config = dict(
    horizontal_flip=False,
    encoder_parallel_block=False,
    encoder_moe_every=1,
    encoder_shared_expert=False,
    decoder_activation='leaky_relu',
    muon_scale='spectral',
    orthogonalizer='polar_express',
)
Rows from block 5 of the encoder of a small image FSQ autoencoder, named by matrix and row number. Rows with one number within an expert belong to one neuron, the router's apart. Each number is 50 + 10 x the weight over its row's rms, rounded and kept within 0 to 99. All counts start at 0. After the name is the row's rms in percent of the matrix's.
After each expert's rows are labels from the 100 images, of 14848, where the router gives the expert most weight on average: "top examples" is what is common among them; "patch colour" is the nearest of a few named colours to the mean colour under the peak. Only what is clearly more common there than usual is listed. The data: short English words printed on busy colour backdrops. In brackets: how many of the 100, against the usual share in percent.
# router: router (encoder.blocks.5.mlp.router.weight, 16x384, trained with AdamW), inputs 288-383
# up: expert up (encoder.blocks.5.mlp.up, 16x192x384), inputs 288-383
# down: expert down (encoder.blocks.5.mlp.down, 16x384x192, transposed), outputs 288-383

# expert 15
router.15 069:51 66 51 65 48 51 55 36 59 40 61 56 59 46 66 62 53 48 65 53 41 57 47 53 60 61 45 54 57 44 56 54 58 67 57 63 55 55 51 51 50 26 47 49 47 63 52 67 44 55 53 58 57 49 48 60 56 44 51 35 59 66 51 37 45 63 41 46 54 33 46 62 69 36 65 39 54 51 69 43 59 58 49 55 61 50 46 45 42 51 46 43 53 53 57 36
up.0 080:41 57 56 48 70 61 43 59 57 41 56 45 60 52 43 32 52 43 48 53 37 56 52 36 62 50 40 57 49 41 20 55 30 62 62 55 38 39 51 51 66 47 48 43 49 47 54 40 40 53 35 59 45 43 65 39 53 44 49 49 34 37 27 57 55 61 69 61 43 54 53 57 37 58 61 39 45 53 40 37 59 56 47 56 44 46 41 54 60 50 40 48 49 38 40 53
down.0 047:76 25 57 36 54 41 47 48 47 60 49 71 52 49 28 35 40 50 45 52 44 42 37 65 62 48 57 55 47 49 55 57 51 49 43 43 46 50 52 53 54 51 38 45 43 33 37 53 57 48 54 56 66 48 48 63 62 49 50 64 55 53 57 52 59 56 67 51 52 48 70 51 64 44 46 61 59 55 44 41 56 50 38 56 55 60 46 51 37 68 54 48 47 45 52 32
up.1 073:49 56 56 48 72 49 67 47 46 41 43 60 53 73 61 51 47 49 57 49 43 66 53 46 40 55 43 50 64 45 30 29 57 39 43 41 44 41 57 38 44 37 39 64 49 43 42 44 28 35 67 53 57 68 58 47 38 32 46 37 48 42 55 35 53 45 75 50 53 61 42 53 65 40 54 55 42 40 62 43 40 57 60 38 55 52 58 49 41 52 48 38 55 56 49 65
down.1 058:65 32 51 27 27 51 43 60 55 45 65 68 48 44 32 53 48 48 32 52 49 44 55 46 61 54 42 54 43 49 39 46 36 43 46 44 52 44 51 43 55 56 44 48 48 51 54 27 64 69 32 54 44 52 50 44 60 49 44 55 49 41 54 58 76 52 51 56 36 44 79 39 48 70 47 54 42 67 52 48 54 46 47 38 54 53 37 74 70 55 41 59 49 39 40 47
up.2 116:66 44 65 48 53 63 60 54 41 54 64 45 42 49 50 42 38 52 63 49 48 50 55 58 51 39 70 58 39 63 39 67 39 39 42 46 53 54 63 59 39 44 40 54 33 41 44 45 58 44 45 40 55 72 56 53 43 45 50 59 40 43 65 60 44 46 42 45 67 43 46 60 53 30 51 38 51 42 39 42 61 29 47 72 38 40 45 58 50 39 52 66 49 65 38 48
down.2 146:60 47 49 63 49 48 42 55 31 50 51 63 53 43 50 63 41 54 76 54 56 46 44 47 49 51 39 44 49 37 46 46 44 48 73 57 59 52 48 64 66 57 40 49 46 57 67 48 52 43 54 68 60 48 54 41 48 49 48 57 57 58 57 45 49 72 55 47 58 69 47 53 44 56 49 62 57 51 56 66 42 51 57 48 73 38 52 57 55 55 57 51 44 51 57 41
top examples: blue ink (25 vs 8.6)
patch colour: grey (89 vs 20.8)

# expert 0
router.0 090:54 44 54 35 49 40 33 49 67 52 70 56 41 48 39 60 46 56 60 64 47 45 49 56 38 41 51 44 59 37 46 68 50 52 49 34 68 42 49 63 35 63 39 59 51 54 47 38 44 37 37 59 44 50 50 39 62 49 56 63 51 34 52 48 62 38 57 68 67 65 49 43 74 45 48 48 38 47 54 51 58 41 53 73 36 30 46 64 58 57 71 54 52 29 40 31
up.0 089:67 51 64 46 62 51 50 41 61 40 52 52 53 40 48 54 52 37 58 47 62 38 58 51 48 38 47 42 34 51 59 50 46 74 54 47 43 48 56 52 36 59 63 57 65 44 24 51 53 36 43 37 72 55 23 60 58 57 51 39 71 56 72 57 36 30 24 46 40 62 45 55 40 49 47 49 61 43 52 51 57 46 48 41 30 51 47 55 38 44 60 51 59 69 52 68
down.0 104:28 49 56 71 37 56 54 55 42 54 58 45 44 43 82 33 48 45 33 44 56 56 52 61 61 67 65 44 49 56 63 38 63 34 45 64 42 51 48 39 69 45 58 32 47 52 61 62 49 31 58 49 37 54 44 59 35 45 52 55 43 49 38 53 44 46 44 43 61 49 45 61 44 50 50 51 48 56 39 45 44 49 39 50 58 42 40 38 55 60 51 33 37 41 58 34
up.1 095:35 70 49 50 45 55 42 57 58 54 71 46 52 54 56 43 54 60 43 36 55 51 40 47 53 50 58 55 51 62 41 68 47 44 44 45 37 46 59 42 40 51 44 58 48 49 43 44 55 65 49 53 42 39 47 42 58 48 41 35 66 46 66 63 52 48 36 63 41 61 59 56 45 61 49 37 52 56 54 43 37 58 40 48 40 41 50 56 54 41 50 58 37 61 61 40
down.1 056:51 47 61 56 55 43 48 67 63 46 44 45 56 44 26 63 49 56 71 46 32 39 46 71 45 53 30 56 56 38 49 34 60 54 49 48 61 55 73 47 40 51 47 51 42 50 49 49 41 59 50 44 52 57 51 37 57 62 68 48 60 41 45 44 69 51 72 57 58 60 32 58 44 49 55 37 51 72 40 40 58 54 40 34 38 63 55 46 28 54 48 36 59 37 38 38
up.2 087:40 47 68 56 58 51 29 50 27 44 52 52 49 54 71 57 66 50 52 42 71 56 54 44 49 64 47 50 55 45 54 63 40 47 49 45 56 52 50 70 37 52 43 56 56 41 49 53 51 56 38 48 45 52 45 57 67 50 40 62 62 45 55 40 55 54 43 28 59 48 40 42 56 33 29 53 60 50 64 58 26 39 53 52 53 43 65 74 63 64 54 69 44 45 77 51
down.2 085:58 54 38 64 57 50 69 46 54 74 48 48 49 74 43 45 57 45 51 56 30 65 49 50 48 44 54 47 50 64 51 46 53 53 54 60 51 80 40 53 59 43 54 51 45 63 59 48 26 35 40 56 45 56 49 51 57 51 57 60 41 57 41 68 41 56 48 37 50 30 65 55 58 43 57 51 59 41 38 51 51 61 40 52 47 48 62 37 45 30 47 49 56 51 57 61
top examples: orange ink (29 vs 8.8)
patch colour: black (95 vs 17.5)

# expert 7
router.7 062:33 43 45 33 68 46 40 53 44 43 47 49 50 60 39 35 41 44 33 64 59 50 43 44 37 41 66 43 51 56 45 37 40 41 41 56 49 35 48 55 50 67 54 47 62 48 46 47 53 48 62 25 45 54 47 55 52 53 48 42 44 44 35 50 50 41 50 46 42 62 49 49 41 61 56 50 46 53 41 48 42 50 48 42 38 49 39 50 50 50 47 44 41 47 37 57
up.0 101:51 44 45 52 21 54 32 57 41 69 44 42 60 41 35 48 50 53 57 39 66 79 46 42 36 44 52 57 37 44 59 36 53 38 60 63 63 51 57 46 33 59 43 50 36 57 48 38 51 67 57 52 42 54 41 43 36 48 47 47 43 50 49 52 71 78 54 32 47 51 53 33 30 44 54 59 48 56 54 40 50 54 41 34 43 40 48 53 44 35 44 39 62 50 38 57
down.0 109:56 58 55 49 68 47 49 43 67 50 52 54 44 61 62 58 45 62 32 70 33 33 58 69 65 53 54 51 49 42 46 62 47 68 32 51 47 68 41 48 60 36 60 56 48 36 42 58 46 49 44 51 30 62 47 55 60 55 49 47 34 56 54 35 49 54 38 54 50 33 57 60 69 55 47 44 54 39 35 57 41 41 45 62 54 70 52 37 47 59 45 52 60 68 66 54
up.1 108:46 58 51 43 44 52 66 50 48 50 45 53 56 50 55 45 46 46 48 44 66 61 70 46 70 61 57 54 40 47 54 41 38 44 45 43 45 68 34 53 65 52 42 44 53 34 39 49 55 41 45 32 30 39 51 48 54 47 47 48 48 56 69 51 46 49 30 53 34 43 52 62 32 47 28 64 48 50 60 48 49 43 60 56 54 46 43 58 49 38 41 62 51 54 66 63
down.1 144:46 48 56 43 58 57 43 45 40 55 45 44 40 36 60 68 51 58 56 52 57 25 44 56 27 39 46 45 60 59 44 42 53 59 67 45 55 62 63 66 50 38 45 42 58 68 64 44 30 61 46 42 61 60 60 60 53 51 40 65 57 54 37 52 46 50 42 61 55 70 48 42 62 50 62 39 48 50 45 72 50 57 45 46 44 50 49 44 54 58 60 56 55 46 60 31
up.2 089:31 52 43 40 27 51 57 50 52 85 39 53 54 49 42 53 53 57 49 46 54 37 57 52 41 59 59 20 62 49 52 54 43 48 70 69 51 68 42 49 73 50 67 47 44 30 55 54 48 28 44 48 51 49 60 59 47 54 54 43 63 51 49 72 60 68 28 57 64 73 69 62 36 43 46 46 47 52 46 39 49 27 53 53 62 42 61 59 49 45 53 55 41 46 59 46
down.2 061:59 35 54 69 47 47 47 60 48 43 36 50 42 55 36 60 47 45 67 26 47 45 40 61 25 50 51 52 37 63 49 38 63 53 55 45 55 60 57 45 39 55 54 50 57 39 60 43 46 54 50 66 54 64 47 56 35 45 66 44 67 32 57 45 45 50 70 41 50 41 54 56 46 39 50 60 47 54 54 46 56 44 59 57 63 65 56 47 42 40 31 48 32 48 50 65
top examples: pink ink (27 vs 8.3)
patch colour: grey (75 vs 20.8)

# expert 8
router.8 126:41 60 54 42 70 51 40 35 56 49 53 67 60 51 63 58 41 49 31 57 50 60 45 48 67 40 50 53 41 43 49 60 44 69 53 51 56 46 48 53 69 60 34 48 51 56 46 57 41 68 50 33 48 44 36 50 53 63 60 51 46 48 38 31 57 70 35 47 61 33 60 37 73 38 60 42 52 34 47 42 57 61 50 50 38 53 37 51 51 54 64 39 57 43 62 41
up.0 067:35 63 48 72 48 54 55 48 51 55 38 55 60 44 35 48 40 40 57 43 50 40 65 43 66 47 49 35 49 55 53 50 63 53 67 57 34 46 61 42 60 38 67 46 71 43 40 42 55 50 71 78 55 53 72 37 55 39 35 46 60 53 47 38 48 40 68 67 34 57 46 68 44 51 65 57 40 50 48 62 42 30 44 58 50 62 60 43 52 31 59 38 44 51 49 57
down.0 047:59 38 52 59 50 34 42 48 48 49 53 55 36 46 51 53 34 54 44 65 52 51 41 46 50 46 39 52 57 57 54 35 47 50 39 29 51 56 50 49 47 64 34 54 47 54 66 54 63 53 52 54 44 57 39 44 46 64 51 69 45 48 55 60 55 52 48 41 75 56 63 44 50 78 36 34 26 55 68 39 38 57 45 50 59 45 38 46 66 57 58 63 59 53 41 72
up.1 109:58 50 67 33 31 44 48 41 49 60 54 45 41 63 51 57 44 50 52 48 47 48 57 63 29 23 53 68 57 43 47 48 54 56 57 43 36 49 50 57 44 52 50 34 66 51 48 40 42 40 54 33 58 40 69 50 36 50 37 55 67 36 21 36 33 61 56 53 73 48 51 47 37 29 47 58 52 54 50 60 44 49 63 51 46 55 56 61 43 57 44 46 49 56 39 72
down.1 124:50 55 47 51 39 41 55 53 40 43 44 43 49 49 69 59 49 43 56 61 46 56 48 50 36 49 56 49 46 51 43 44 66 35 46 57 42 44 52 37 37 59 43 47 56 43 46 51 49 57 52 59 75 62 34 63 42 39 67 58 56 66 68 40 45 48 24 56 30 74 35 51 55 57 56 39 31 45 36 65 55 63 46 51 48 32 46 46 54 47 33 53 55 52 62 62
up.2 129:47 44 58 37 52 53 55 49 43 46 40 33 60 56 67 44 63 53 35 43 55 57 41 28 61 59 40 53 54 45 39 63 41 54 45 42 56 53 51 57 52 49 46 48 47 46 56 58 48 25 59 37 62 67 46 47 62 63 54 45 48 41 59 57 46 55 62 46 46 45 51 57 46 61 47 44 77 76 58 60 42 45 43 46 54 37 61 38 54 59 58 66 66 58 48 36
down.2 098:54 49 38 56 41 34 55 54 47 44 40 48 63 43 45 56 54 47 66 43 57 56 63 33 53 46 47 40 55 64 53 47 56 35 60 38 55 50 63 41 41 49 62 37 57 58 49 59 55 18 47 52 65 52 42 53 41 46 53 49 66 53 55 61 44 38 59 54 49 45 40 71 38 51 42 48 41 65 57 50 42 70 54 40 49 54 51 53 67 36 46 40 45 51 25 56
top examples: black ink (26 vs 8.2)
patch colour: white (55 vs 12.9)

# expert 11
router.11 113:56 39 43 56 37 40 59 46 36 61 55 41 47 50 37 36 52 56 53 40 47 50 55 43 27 49 54 57 48 59 40 36 52 38 44 46 45 53 53 35 37 52 62 57 43 48 46 37 56 34 50 59 40 61 45 47 48 50 58 53 39 37 56 71 50 34 64 51 41 63 49 54 26 60 44 60 51 53 51 61 55 33 40 38 46 49 56 47 49 44 40 57 59 56 37 75
up.0 118:59 53 54 63 19 45 40 54 59 50 44 47 65 66 72 64 57 51 55 60 36 60 51 58 52 56 47 57 44 45 50 42 37 58 45 42 43 44 59 47 55 26 46 43 40 54 52 44 38 53 42 46 72 49 52 56 62 50 56 42 37 75 52 41 41 69 32 43 53 65 54 35 47 54 44 40 39 39 54 50 45 57 55 43 46 45 48 43 55 31 51 63 63 43 67 48
down.0 089:50 50 55 61 55 69 40 57 63 62 51 65 40 65 57 33 46 59 47 35 47 58 41 61 59 53 57 45 63 52 39 63 60 66 57 40 33 59 46 60 48 45 51 36 33 41 50 53 59 58 36 64 38 49 58 71 37 50 57 61 52 40 37 39 45 34 60 37 58 45 40 41 46 55 44 51 59 49 66 47 53 57 74 49 57 73 41 43 52 47 50 40 32 48 65 28
up.1 115:46 43 53 43 50 53 36 50 34 64 34 62 48 40 60 46 39 58 48 29 46 50 57 31 50 48 54 63 54 58 60 26 49 43 59 42 54 41 38 60 60 60 53 42 40 40 41 54 41 57 61 54 59 47 38 63 46 48 52 46 46 46 42 50 49 59 33 48 71 55 48 47 50 53 45 57 40 42 59 53 44 57 53 44 56 46 53 58 56 41 43 47 40 71 47 61
down.1 113:57 48 65 34 45 55 70 43 46 35 54 61 68 60 73 44 50 40 58 64 54 52 41 44 48 76 61 36 49 45 38 63 56 47 60 50 46 34 48 32 54 22 63 41 47 31 41 55 56 59 47 31 47 45 37 65 48 44 45 50 54 49 51 36 51 46 64 55 38 54 49 68 56 53 63 30 30 58 65 55 40 42 50 50 63 48 48 57 46 62 47 43 54 42 57 45
up.2 072:61 56 58 48 40 44 53 46 40 73 40 44 57 40 57 51 59 60 52 60 38 35 41 72 82 48 65 58 63 60 55 67 54 52 39 41 49 43 52 50 56 54 46 55 42 40 76 58 53 45 56 55 37 54 47 46 51 52 58 55 52 59 34 59 24 63 33 67 60 30 57 57 65 48 53 55 58 58 43 46 61 46 46 69 56 50 54 33 31 43 44 48 53 39 53 25
down.2 085:46 37 62 32 57 63 35 40 82 51 52 45 65 56 78 44 44 46 54 49 62 43 56 37 46 47 62 52 50 52 64 44 42 71 66 42 45 55 42 45 43 53 42 52 58 64 50 55 42 54 58 39 45 54 46 32 59 52 43 59 47 51 57 46 47 52 20 48 50 42 47 56 61 56 47 24 59 58 46 64 55 58 49 51 60 61 46 52 40 67 54 54 47 41 69 52
top examples: grey ink (25 vs 8.2)
patch colour: green (45 vs 1.4)

# expert 9
router.9 063:44 44 63 29 68 56 31 40 56 45 51 65 42 52 36 47 43 44 37 62 46 52 56 44 51 46 61 46 52 51 44 54 36 35 48 61 53 44 47 64 61 62 41 47 67 47 42 56 40 49 48 33 36 50 53 44 50 43 41 52 54 43 38 35 56 43 60 50 57 62 55 35 60 56 49 48 38 39 44 37 45 59 46 61 32 33 35 52 52 53 66 51 42 32 38 48
up.0 082:50 55 50 37 59 43 45 36 60 57 46 35 52 54 58 14 59 47 66 36 67 51 63 48 59 47 58 50 46 44 49 57 42 70 66 64 50 65 53 65 44 30 43 40 50 46 51 50 60 65 42 56 58 59 51 56 45 58 40 58 57 42 48 49 47 63 52 44 48 39 55 47 74 51 49 50 39 60 76 56 53 58 52 49 60 62 59 41 48 54 54 56 46 53 47 56
down.0 059:53 40 71 39 49 52 44 50 31 47 49 51 51 76 31 35 38 62 32 40 65 80 66 55 43 63 40 46 48 51 50 67 45 48 45 39 60 47 51 46 46 51 50 51 67 42 32 42 40 39 49 40 69 63 62 35 53 59 54 47 50 54 43 55 61 40 46 65 44 62 42 44 44 46 53 40 42 37 50 46 24 46 49 39 45 49 37 50 41 68 39 43 50 55 28 51
up.1 128:52 42 47 57 66 50 45 46 58 43 59 53 39 69 78 66 40 40 29 57 49 61 39 64 73 65 51 31 43 47 58 67 53 57 46 45 59 56 55 46 51 54 48 49 52 59 60 48 43 62 47 41 39 44 56 52 58 46 37 57 57 73 47 56 42 56 21 53 53 32 54 62 57 56 57 54 42 58 63 43 60 58 41 51 52 59 42 51 42 50 62 39 60 43 64 45
down.1 092:50 53 51 43 62 50 56 62 38 76 42 45 41 54 46 51 70 57 35 22 48 52 54 44 64 40 48 66 37 64 56 39 49 55 57 47 58 41 46 50 54 48 67 43 53 40 54 46 51 53 45 33 52 42 55 67 45 49 54 44 19 31 48 53 52 51 74 52 52 36 53 44 58 44 46 42 51 55 39 54 55 62 53 46 47 60 34 51 64 35 37 40 48 60 44 53
up.2 060:48 66 46 48 35 71 62 39 44 57 57 66 48 54 44 50 53 50 35 56 64 61 51 57 56 62 52 33 57 53 21 44 54 46 69 49 70 41 39 32 59 48 47 51 54 55 52 49 50 65 58 41 59 40 31 49 35 48 47 55 34 43 48 45 67 52 52 52 55 59 40 55 40 61 83 43 54 39 56 45 55 55 60 51 59 36 26 61 47 44 70 59 59 52 46 32
down.2 033:48 56 55 52 57 23 38 51 64 61 54 51 43 63 64 51 36 44 46 60 48 43 51 47 43 44 44 52 52 36 69 70 46 45 28 53 34 60 33 58 49 69 57 50 38 60 47 56 62 32 61 45 61 52 49 59 49 53 56 35 49 65 52 39 58 52 31 58 64 37 52 62 79 44 44 47 40 58 52 63 57 49 49 52 46 67 46 37 40 53 56 37 57 53 64 51
top examples: pink ink (29 vs 8.3)
patch colour: brown (89 vs 25.3)

# expert 3
router.3 130:48 54 66 42 71 60 40 45 57 45 45 57 50 56 55 57 42 38 39 62 53 59 46 57 73 47 58 43 52 40 57 57 43 68 47 55 51 48 46 60 59 45 38 36 58 48 56 61 40 70 56 36 54 38 56 52 57 56 48 47 59 63 39 32 55 69 41 46 62 40 48 44 71 38 53 43 51 53 46 33 42 65 56 57 50 59 38 52 47 57 58 40 31 49 57 32
up.0 101:65 33 40 62 42 27 45 56 35 44 42 63 33 51 63 61 38 51 41 59 63 66 36 44 58 51 59 49 40 47 60 59 48 41 56 49 43 47 46 49 50 56 57 57 59 37 45 35 52 61 55 58 58 51 44 43 61 60 51 44 34 34 53 46 38 58 49 63 54 48 44 55 50 56 33 46 64 60 56 46 51 41 43 45 49 42 49 67 63 64 36 38 63 62 56 32
down.0 097:40 51 52 46 54 46 59 40 46 74 38 44 52 53 55 39 63 61 41 52 50 45 54 54 47 39 50 76 49 50 44 36 70 55 44 62 46 45 57 75 51 62 48 34 39 54 41 59 48 48 60 57 33 56 43 72 35 55 51 46 52 53 50 55 64 68 33 38 53 50 41 52 69 51 48 47 29 37 58 69 62 50 49 55 44 57 61 40 41 47 42 44 46 43 48 59
up.1 080:48 59 42 40 48 61 48 56 40 58 51 60 62 47 44 61 59 60 53 44 55 39 41 67 55 63 57 40 40 54 62 57 48 51 43 50 31 53 55 58 55 57 65 45 41 53 43 53 42 53 44 56 45 49 39 53 33 58 46 57 35 43 50 43 43 45 29 44 43 58 70 40 48 46 48 46 62 40 60 41 51 52 67 59 50 53 57 60 57 43 50 44 43 54 72 51
down.1 082:46 41 53 63 37 33 52 48 63 45 57 45 50 48 54 38 48 55 68 59 40 48 52 46 54 49 42 56 49 52 42 46 67 55 40 45 66 33 48 41 60 61 47 53 44 53 36 51 55 40 58 64 55 55 51 43 55 40 40 49 57 61 45 44 60 33 67 54 56 42 46 58 59 63 45 48 38 55 47 51 53 62 28 42 41 64 42 55 45 57 66 43 49 37 48 48
up.2 089:60 56 29 55 39 45 41 50 39 34 43 59 50 43 29 56 47 66 52 49 61 35 44 59 42 40 53 39 51 60 53 57 45 22 41 54 59 53 46 48 52 47 39 39 50 50 64 71 42 50 70 47 70 58 48 41 34 30 50 61 42 65 69 46 52 43 56 55 39 47 70 49 50 59 28 57 49 50 47 44 47 57 49 67 53 57 53 59 51 41 45 34 41 33 45 44
down.2 083:37 52 62 37 51 47 52 47 45 58 53 58 56 72 36 57 60 35 45 50 39 54 49 54 59 55 58 54 66 46 37 34 68 59 69 54 39 46 45 66 66 44 67 38 39 37 49 36 54 33 53 31 49 54 53 62 53 38 54 43 61 47 40 47 56 41 62 37 38 56 58 57 59 41 61 45 40 47 59 48 44 50 65 68 53 50 57 46 44 48 49 55 63 45 51 65
top examples: grey ink (29 vs 8.2); orange ink (27 vs 8.8)
patch colour: brown (66 vs 25.3)

# expert 10
router.10 137:43 63 55 42 67 64 40 53 61 41 44 59 57 49 61 58 45 44 44 56 49 60 43 56 73 50 48 42 52 42 57 60 43 63 53 57 55 44 49 64 62 45 37 48 56 53 55 62 37 67 55 42 58 36 49 49 61 46 50 47 62 61 41 29 58 73 40 42 60 36 52 47 78 37 59 39 51 47 48 38 47 66 58 63 54 49 40 54 48 55 57 38 40 44 60 30
up.0 101:58 53 36 51 59 50 60 50 47 62 53 49 49 73 51 52 54 63 51 60 41 54 30 44 58 46 63 53 61 60 65 53 47 54 54 60 48 55 50 62 65 35 37 42 67 72 41 34 45 17 59 64 47 47 50 51 54 38 49 52 50 31 53 61 56 57 50 44 54 54 55 47 30 39 43 38 49 54 53 46 47 61 42 57 36 50 53 48 44 46 55 38 44 46 45 51
down.0 087:48 42 52 48 55 53 30 41 51 58 52 55 60 51 27 71 60 60 70 45 52 55 51 53 59 63 47 21 60 45 38 58 81 67 44 54 58 61 44 42 44 48 52 40 44 35 49 55 60 62 39 44 55 54 63 56 58 50 41 46 42 35 41 47 38 22 73 67 43 52 42 45 45 50 42 56 37 30 40 43 50 60 48 42 48 36 54 40 51 59 44 51 49 57 55 41
up.1 076:45 49 61 61 40 42 44 53 40 44 57 44 60 45 50 52 55 41 56 48 56 47 58 65 35 50 66 37 56 53 70 33 39 51 57 54 50 43 47 46 47 46 44 58 43 52 53 47 47 33 50 53 54 62 57 43 48 41 58 50 44 42 36 60 73 55 62 54 59 67 66 59 60 30 33 33 49 41 48 45 49 50 48 34 18 39 44 56 47 54 66 35 45 61 48 60
down.1 055:45 36 43 49 50 45 56 57 44 50 65 52 59 64 52 51 53 57 46 56 47 41 51 70 46 63 51 42 57 59 39 38 57 41 48 45 81 64 61 44 53 40 56 38 56 65 45 73 44 53 47 60 29 66 37 48 75 63 49 31 42 35 44 50 11 43 70 36 49 54 50 42 51 56 34 27 61 45 39 54 57 53 45 55 42 55 43 56 55 52 46 50 54 39 49 47
up.2 114:48 47 50 50 35 47 55 43 60 68 67 41 44 48 46 60 29 41 56 58 46 54 57 32 45 60 66 48 39 47 48 41 52 42 48 53 43 57 50 52 55 31 35 35 53 64 58 55 50 44 58 35 39 32 39 51 50 53 52 51 44 55 39 34 63 31 72 51 30 59 61 19 47 67 52 50 48 61 34 48 64 41 39 35 57 42 56 54 44 48 59 64 64 64 27 46
down.2 116:41 46 62 67 48 48 54 66 21 53 58 49 46 48 21 51 53 58 13 40 66 52 41 53 58 54 64 42 49 46 48 57 42 53 69 60 68 50 47 55 53 45 49 53 56 50 41 44 54 49 64 49 45 49 57 55 45 63 55 57 47 33 43 52 29 51 40 42 66 63 46 44 35 38 48 51 65 48 67 64 33 51 57 51 49 44 54 37 47 55 51 45 34 41 49 52
top examples: purple ink (33 vs 8.5); red ink (26 vs 8.8)
patch colour: pink (70 vs 21.9)